A small image embedding model, trained from scratch.
Model: 2.05M parameters, 32-pixel images, arch resnet, norm groupnorm, activation relu, depths [4, 4, 4], widths [48, 80, 144].
Training: batches of 384, held-out accuracy 89%.
Data: trained on small renderings of single solids in any pose, 395000 training examples, 14.3 epochs.
Rows from block 9 of a small image embedding model, named by matrix and row number. Rows with one number belong to one channel. Each number is 128 + 24 x the weight over its row's rms, rounded and kept within 0 to 255. All counts start at 0.
After each channel's rows are labels from the 100 images, of 14848, where the channel reaches its highest value: "strongest on" is what is common among them. Only what is clearly more common there than usual is listed. The data: small renderings of single solids in any pose.
# convs0: first 3x3 conv (model.blocks.9.convs.0.weight, 144x144x3x3, each kernel summed), inputs 96-143
# convs1: second 3x3 conv (model.blocks.9.convs.1.weight, 144x144x3x3, transposed, each kernel summed), outputs 96-143

convs0.90 [105  95 132  98 127 184 122 131 119  95 143 111 121 129  98 101 130 130 140 113 138 130 121 137 117 126 119 122 150 114 126 108 112 105 110 236 129 100 154 112 134 145 197 101 138 125  96 114]
convs1.90 [160 125 123 124 126 112 131 120 106 133 134 130  89 125 123  99 121 137 155 125 128 175 149 151 152 151 139  87 152  45 122 119 125 128 126 168 112 126 130 151 124 103 126 117  97 107 118 129]
strongest on: checkered

convs0.118 [135 131 114 104 100 148 139 144 150 162 156 132 113 168  98 128 142 136 146 153 193 135 133 124 137 183 162 115 128  72 131 104 149 151 141 144 159 153 105 148 154 111 127 100 151 136 102 109]
convs1.118 [142 137 123 146  95 112 122  89  81 118 114 116 111 180 129 114 132 133 155 124 140  93 123 130 140 127 196  90 123 118  70 106 161 148 192 144 168 137 146 163 123  80 126 125 106 149 127 116]
strongest on: metallic; striped; black

convs0.123 [135 131 113 101  96 157 147 144 146 154 163 137 109 165 114 128 142 133 149 165 193 137 138 128 141 185 172 124 122  59 131 111 143 144 140 180 158 144 113 144 154 112 143 110 154 136 120 108]
convs1.123 [128 120 111 133 109 118 125 106  75 129 123 113 118 183 129  92 126 142 151 125 134  91 128 136 148 136 185 102 126 101  66 129 154 161 183 136 150 156 156 162 130  67 128 124 107 147 123 110]
strongest on: checkered

convs0.31 [129 137 120 187 181  75 121 133 111  97 108 122 148 137  93 142 117 135 136 136  88 114 118 100 114  95 108 147 116 163 128 134 121 130 128 129 101 131 151 148  95 126 105 135 164  93 124 128]
convs1.31 [102 142 153 128 129 149 168 143 175 124 149 173 113 172 115  89 127 120 126 100 128 115 117 117 118 120 120 122 117  92 167 177 126 150 117  13 129 149 155 141 123 135 127 137 139 127 134 151]
strongest on: plain; bumpy ball

convs0.56 [134 138 119 114  90 160 136 146 146 161 154 127 115 163  92 134 139 139 133 142 189 133 136 132 130 189 161 127 132  72 131  88 145 146 129 137 156 149 108 147 160 112 114 104 160 139 114 110]
convs1.56 [140 123 111 150  98 117 124  95  87 125 119 119 125 189 133 109 132 138 155 122 131  95 131 133 152 122 193  81 119 121  74 111 151 139 187 146 160 141 147 155 126  73 131 131 111 137 130 119]
strongest on: black; spring

convs0.33 [165 139 124 156 137  99 156 115 126 114 103 126 184 118 114 130 152 139 126 125  92 132 130  96 123  97 118 124 141 159 132 117 132 132 127 145 112 130 147 124 120 116 105 144 132 118 113 124]
convs1.33 [102 115 111 115 150 142 164 144 126 156 150 162 127 171 141  87 132 127 117 131 135  86 113 110 122 112 153 123 108 124 123 195 151 186 123  83 142 187 175 136 124 119 142 139 137 114 142 139]
strongest on: black; spring

convs0.92 [146 130 116 161 178  88 121 112 124 112  89 126 163 104 135 142 133 128 111 112  75 133 128 118 129  90 105 145 114 182 132 146 134 135 125  87 108 135 146 120  97 137 100 150 110 115 138 137]
convs1.92 [110 123 129 103 157 159 173 167 159 155 158 172 140 162 123  88 130 125 127 120 128 111 116 109 105 109 122 162 110 130 178 150 129 144 118  69 123 143 130 135 125 104 126 130 135 137 129 130]
strongest on: plain

convs0.19 [123 116 135 161 143 112 101 119 120  88 158 121 125 128 159 123 135 122 167 123  86 116 115 133 126 115 120 158 118 129 124 156 107 108 117 175 115 111 138 126 100 142 165 152 148 100 160 156]
convs1.19 [158 111 117 159 110 165 180 184 121 142 169 163 126 118 138  70 128 114 145 132 126 170 126 134 137 120  86 131 147  27 139 158 136 164 147 142 153 173 150 148 121 148 124 124 104 147 125 111]
strongest on: dotted

convs0.30 [128 127 129 122 120 199 117 132 118 133 139  99 147 116 130 124 154 144 123 121 126 126 134 131 143 152 140 133 145  91 129 135 115 107 119 233 122 119 160 133 160 114 166  70 155 141 106  96]
convs1.30 [139 118 101  98 115 138 142 134 125 146 150 133 114 132 120 144 131 129 164 114 128 144 139 129 142 142 147 115 121  78 118 117 106 102 118 168 101 119 128 153 115 102 127 123  62 113 120 120]
strongest on: dotted; checkered

convs0.105 [153 142 122 168 170  90 139 119 129 115 102 125 178 112 137 147 138 135 117 131  80 131 128 114 127  97 103 147 130 198 134 125 133 138 126  82 116 135 143 130 119 131  96 146 118 128 118 135]
convs1.105 [ 93 111 114 109 153 144 163 156 137 163 157 161 131 168 131 100 117 125 111 128 124  94  96 105 106 112 117 167 100 134 145 191 131 166 106  85 124 168 151 136 132  99 133 129 135 130 134 131]
strongest on: metallic

convs0.36 [ 94  93 136  86 125 186 113 137 127 107 143 116 112 126 146 102 140 120 136 139 144 128 128 141 120 153 123 133 134 118 126 131 121 113 116 216 144 108 161 113 126 127 187 113 131 120 109 123]
convs1.36 [175 136 139 154  97 109  97  98  79  96 113  99  91 131 129 118 134 141 169 139 133 156 161 157 164 151 160  83 165  79 106  82 128 111 146 184 131 103 114 150 118  78 123 121 123 114 122 123]
strongest on: checkered

convs0.77 [146 142 115 154 183  90 133 122 123 113  86 133 162 118 137 141 133 123 119 120  79 136 124 124 142  99 114 147 121 201 132 113 129 127 119  92 110 129 130 132 102 127 100 133 119 122 112 127]
convs1.77 [ 98 134 138  96 153 148 153 133 143 130 142 161 130 159 128  98 125 124 142 111 121 116  97 102  99 117 105 191 107 130 194 150 110 132  93  85 105 135 132 141 131 107 129 124 122 149 127 111]
strongest on: plain; bumpy ball

convs0.5 [163 170 128 153 133 122 124 116 143 175 105  89 168 137  85 165 140 159 121 127 131 117 148 112 129 139 136 131 159 141 126 113 146 149 125 114 137 145 139 116 165 122 107 112 128 148  76 103]
convs1.5 [ 99 121 105 118 129 155 172 133 165 154 147 151 141 164 128 106 117 126 140  94 133  77  86 106 115 110 131 147  92 151  73 213 144 181 127  89 109 179 183 148 133 136 148 134 115 105 144 129]
strongest on: metallic; blotchy; checkered

convs0.44 [133 121 149 133 131 109 161 132 144 115 149 163 155 172 122 169 127 138 138 128 165 144 131 102 139 132 163 148 131 141 130 107 158 144 128 109 133 144 127 153 126 166 138 128 149 145 146 134]
convs1.44 [130 142 144 146 107 155 176 122  70 135 158 168 116 145 135  92 128 127 142 118 115 108 124 119 131 126 117 110 113 103 118 171 134 197 143  62 116 195 163 103 135  98 136 130 119 130 135 140]
strongest on: black; dotted; blotchy

convs0.113 [166 154 124 136  86  94 172 127 159 114 105 121 161 154 121 107 134 171 141 160 125 153 114 118 129 135 127 114 152 109 125 105 131 138 141  67 152 137 115 125 179 117 110 144 149 167 106  95]
convs1.113 [ 87 106 112 124 134 114 144 140  65 169 140 134 150 132 132 118 118 130 114 117 134  63 102 115 122 121 137 148  98 165  94 214 164 185 123  63 122 193 177 137 133  74 145 134 127 106 143 136]
strongest on: black

convs0.78 [147 139 116 166 174 104 126 111 129 118  94 139 171 100 126 135 147 137 119 108  85 140 135 128 131 102 110 145 123 177 131 135 136 133 118  86 116 134 150 119 105 142 109 160 118 114 133 130]
convs1.78 [104 112 111 111 150 155 160 150 151 143 144 164 129 153 132  81 133 126 123 124 132  90 117 115 116 126 162 142 114 120 169 165 148 168 113  90 126 166 145 129 125  90 128 128 149 134 132 130]
strongest on: black

convs0.4 [128 130 131 108 117 207 113 143 124 132 151  91 128 125 140 119 153 144 121 140 136 113 132 136 133 148 131 131 159 130 126 138 108 106 136 232 126 115 163 124 171 102 156  91 148 153 102 103]
convs1.4 [143 136 113 128 109 122 124 116 125 122 122 123 100 117 118 141 129 131 174 119 124 152 150 135 148 157 159  97 132  79 111 105 126 108 134 165 113 106 129 139 117 105 119 119  62 139 116 123]
strongest on: checkered; dotted

convs0.132 [133 130 124 135 124  89 140  94 124 109  63 167 136 122 198 121 113 107 127 111 109 134 120 135 140 128 143 140 114 163 130 150 142 147 130  63 143 146 108 125  94 169 147 177 150 104 177 151]
convs1.132 [132 124 119 140 142 174 174 161 131 164 154 163 104 150 134  83 133 130 132 118 123 116 139 124 136 126 129  50 146  58 172  85 148 167 157 145 143 165 118  90 149 133 141 134 139 115 125 150]
strongest on: black; dotted

convs0.41 [166 164 126 146  98  86 147 118 149 164 122 123 155 148  80 156 142 149 130 151 149 123 136 119 132 155 153 135 127 111 129 128 143 154 139  83 143 152  99 126 162 113 107 128 147 148 135 126]
convs1.41 [ 99 108 100 142 127 122 147 137 103 151 136 143 134 148 141 110 134 127 124 116 139  75 112 108 120 106 135 124 102 140  86 213 144 184 116  60 116 187 180 132 128  88 153 132 111 105 143 124]
strongest on: metallic; black; dotted

convs0.25 [130 124 119 108 104 161 138 137 141 155 128 146 103 163 116 116 138 135 135 148 188 146 136 137 140 184 158 137 126  72 134  93 144 145 124 180 160 144 121 141 149 117 148 110 153 136 113 103]
convs1.25 [137 117 108 144 108 116 125 105  72 131 125 118 126 170 132 102 127 142 158 129 136  99 139 143 160 140 190  83 135 108  87 110 147 135 181 151 156 136 137 155 128  64 131 127 116 133 125 116]
strongest on: checkered

convs0.65 [139 138 119 100  84 152 133 144 147 161 150 134 113 159 106 133 146 139 131 151 194 145 136 137 133 186 157 116 132  69 131  98 142 143 142 152 152 146 107 141 160 109 113 100 151 145 102 101]
convs1.65 [133 131 113 145  95 119 124  98  82 128 116 116 120 182 126 121 128 136 153 121 137  93 134 137 152 130 200  69 122 120  80  97 148 122 189 151 159 125 135 162 119  81 126 126  99 151 127 113]
strongest on: black; spring

convs0.135 [119  89 133  84 113 184  99 133 111 102 143 154 120 133  85 101 142 115 145  98 146 122 124 138 128 125 124 113 128 104 132 119 107 104 114 208 128 104 153 138 131 123 184  94 137 123 112  99]
convs1.135 [168 143 134 154  91 123 111  94  74  97 114 110  95 121 128 130 136 145 174 125 134 127 160 135 145 162 159  91 147 100 128  65 134  99 162 176 138  92 104 136 122  92 125 120  91 143 126 129]
strongest on: checkered

convs0.128 [140 128 104 157 190  86 154 129 111  92 106 135 138 131 170 119 117 102 134 143  90 123 108 104 142 100 124 154  97 153 133 123 136 133 124 103 117 139 137 149  75 117 123 132 120  94 131 139]
convs1.128 [123 131 141  87 133 157 168 130 150 114 137 167 109 180 129  86 124 126 135 117 125 140 117 127 120 127 119 164 124  94 169 175 130 158 113  11 138 160 153 150 131 137 124 121 133 138 120 107]
strongest on: plain; bumpy ball; metallic

convs0.39 [136 142 107  92  98 143 147 143 154 170 152 146 101 160 145 108 145 118 150 175 182 137 144 144 140 180 160 112 113  75 128 120 146 147 152 109 162 151  95 138 140 104 114 120 134 120 127 113]
convs1.39 [138 135 135 170  97 117 105  83  70 100 106 100 115 179 132 121 127 133 142 132 127 119 131 141 144 132 177 106 140 108  93  87 150 131 203 141 169 121 124 146 121  86 122 121 115 153 126 105]
strongest on: blotchy; striped

convs0.32 [122 125 117 109 106 126 139 123 141 147 121 162  84 150 145 104 129 123 144 158 173 144 130 136 129 173 143 128 108  90 127 117 145 143 139  55 163 145  82 144 127 100 118 124 125 106 136 108]
convs1.32 [145 132 129 171 103 113 110  97  70  98 108 115 123 165 133 106 128 134 131 142 134 126 138 146 144 134 170  95 157 103 116  71 165 128 213 127 190 111 106 139 121  85 117 121 128 155 123 112]
strongest on: blotchy; black; striped

convs0.3 [113 108 127  88  99 173 124 128 132 120 140 147 119 122 165 104 140 118 130 159 143 145 131 138 134 162 129 126 127 111 132 119 126 117 117 208 140 128 128 128 123 111 186 102 134 116 106 103]
convs1.3 [175 137 135 167  93 116 110  99  72  93 114 108  97 167 125 123 132 136 148 141 128 141 159 150 153 144 180  84 161  98 128  66 129  94 160 186 143  94  94 153 114  82 117 114 114 140 120 122]
strongest on: dotted

convs0.85 [139 140 111 145 173  91 126 127 124 101  93 127 148  98 166 134 142 119 125 119  75 126 118 114 132 108 109 140 118 168 129 136 121 129 112 102 111 136 135 119  86 126 109 160 113  96 125 125]
convs1.85 [109 142 136 102 146 146 159 126 159 123 144 163 121 160 126  75 129 122 134 124 133 120 120 113 119 130 128 141 123 101 194 147 121 140 105  31 111 136 134 142 119 111 134 134 138 151 127 122]
strongest on: metallic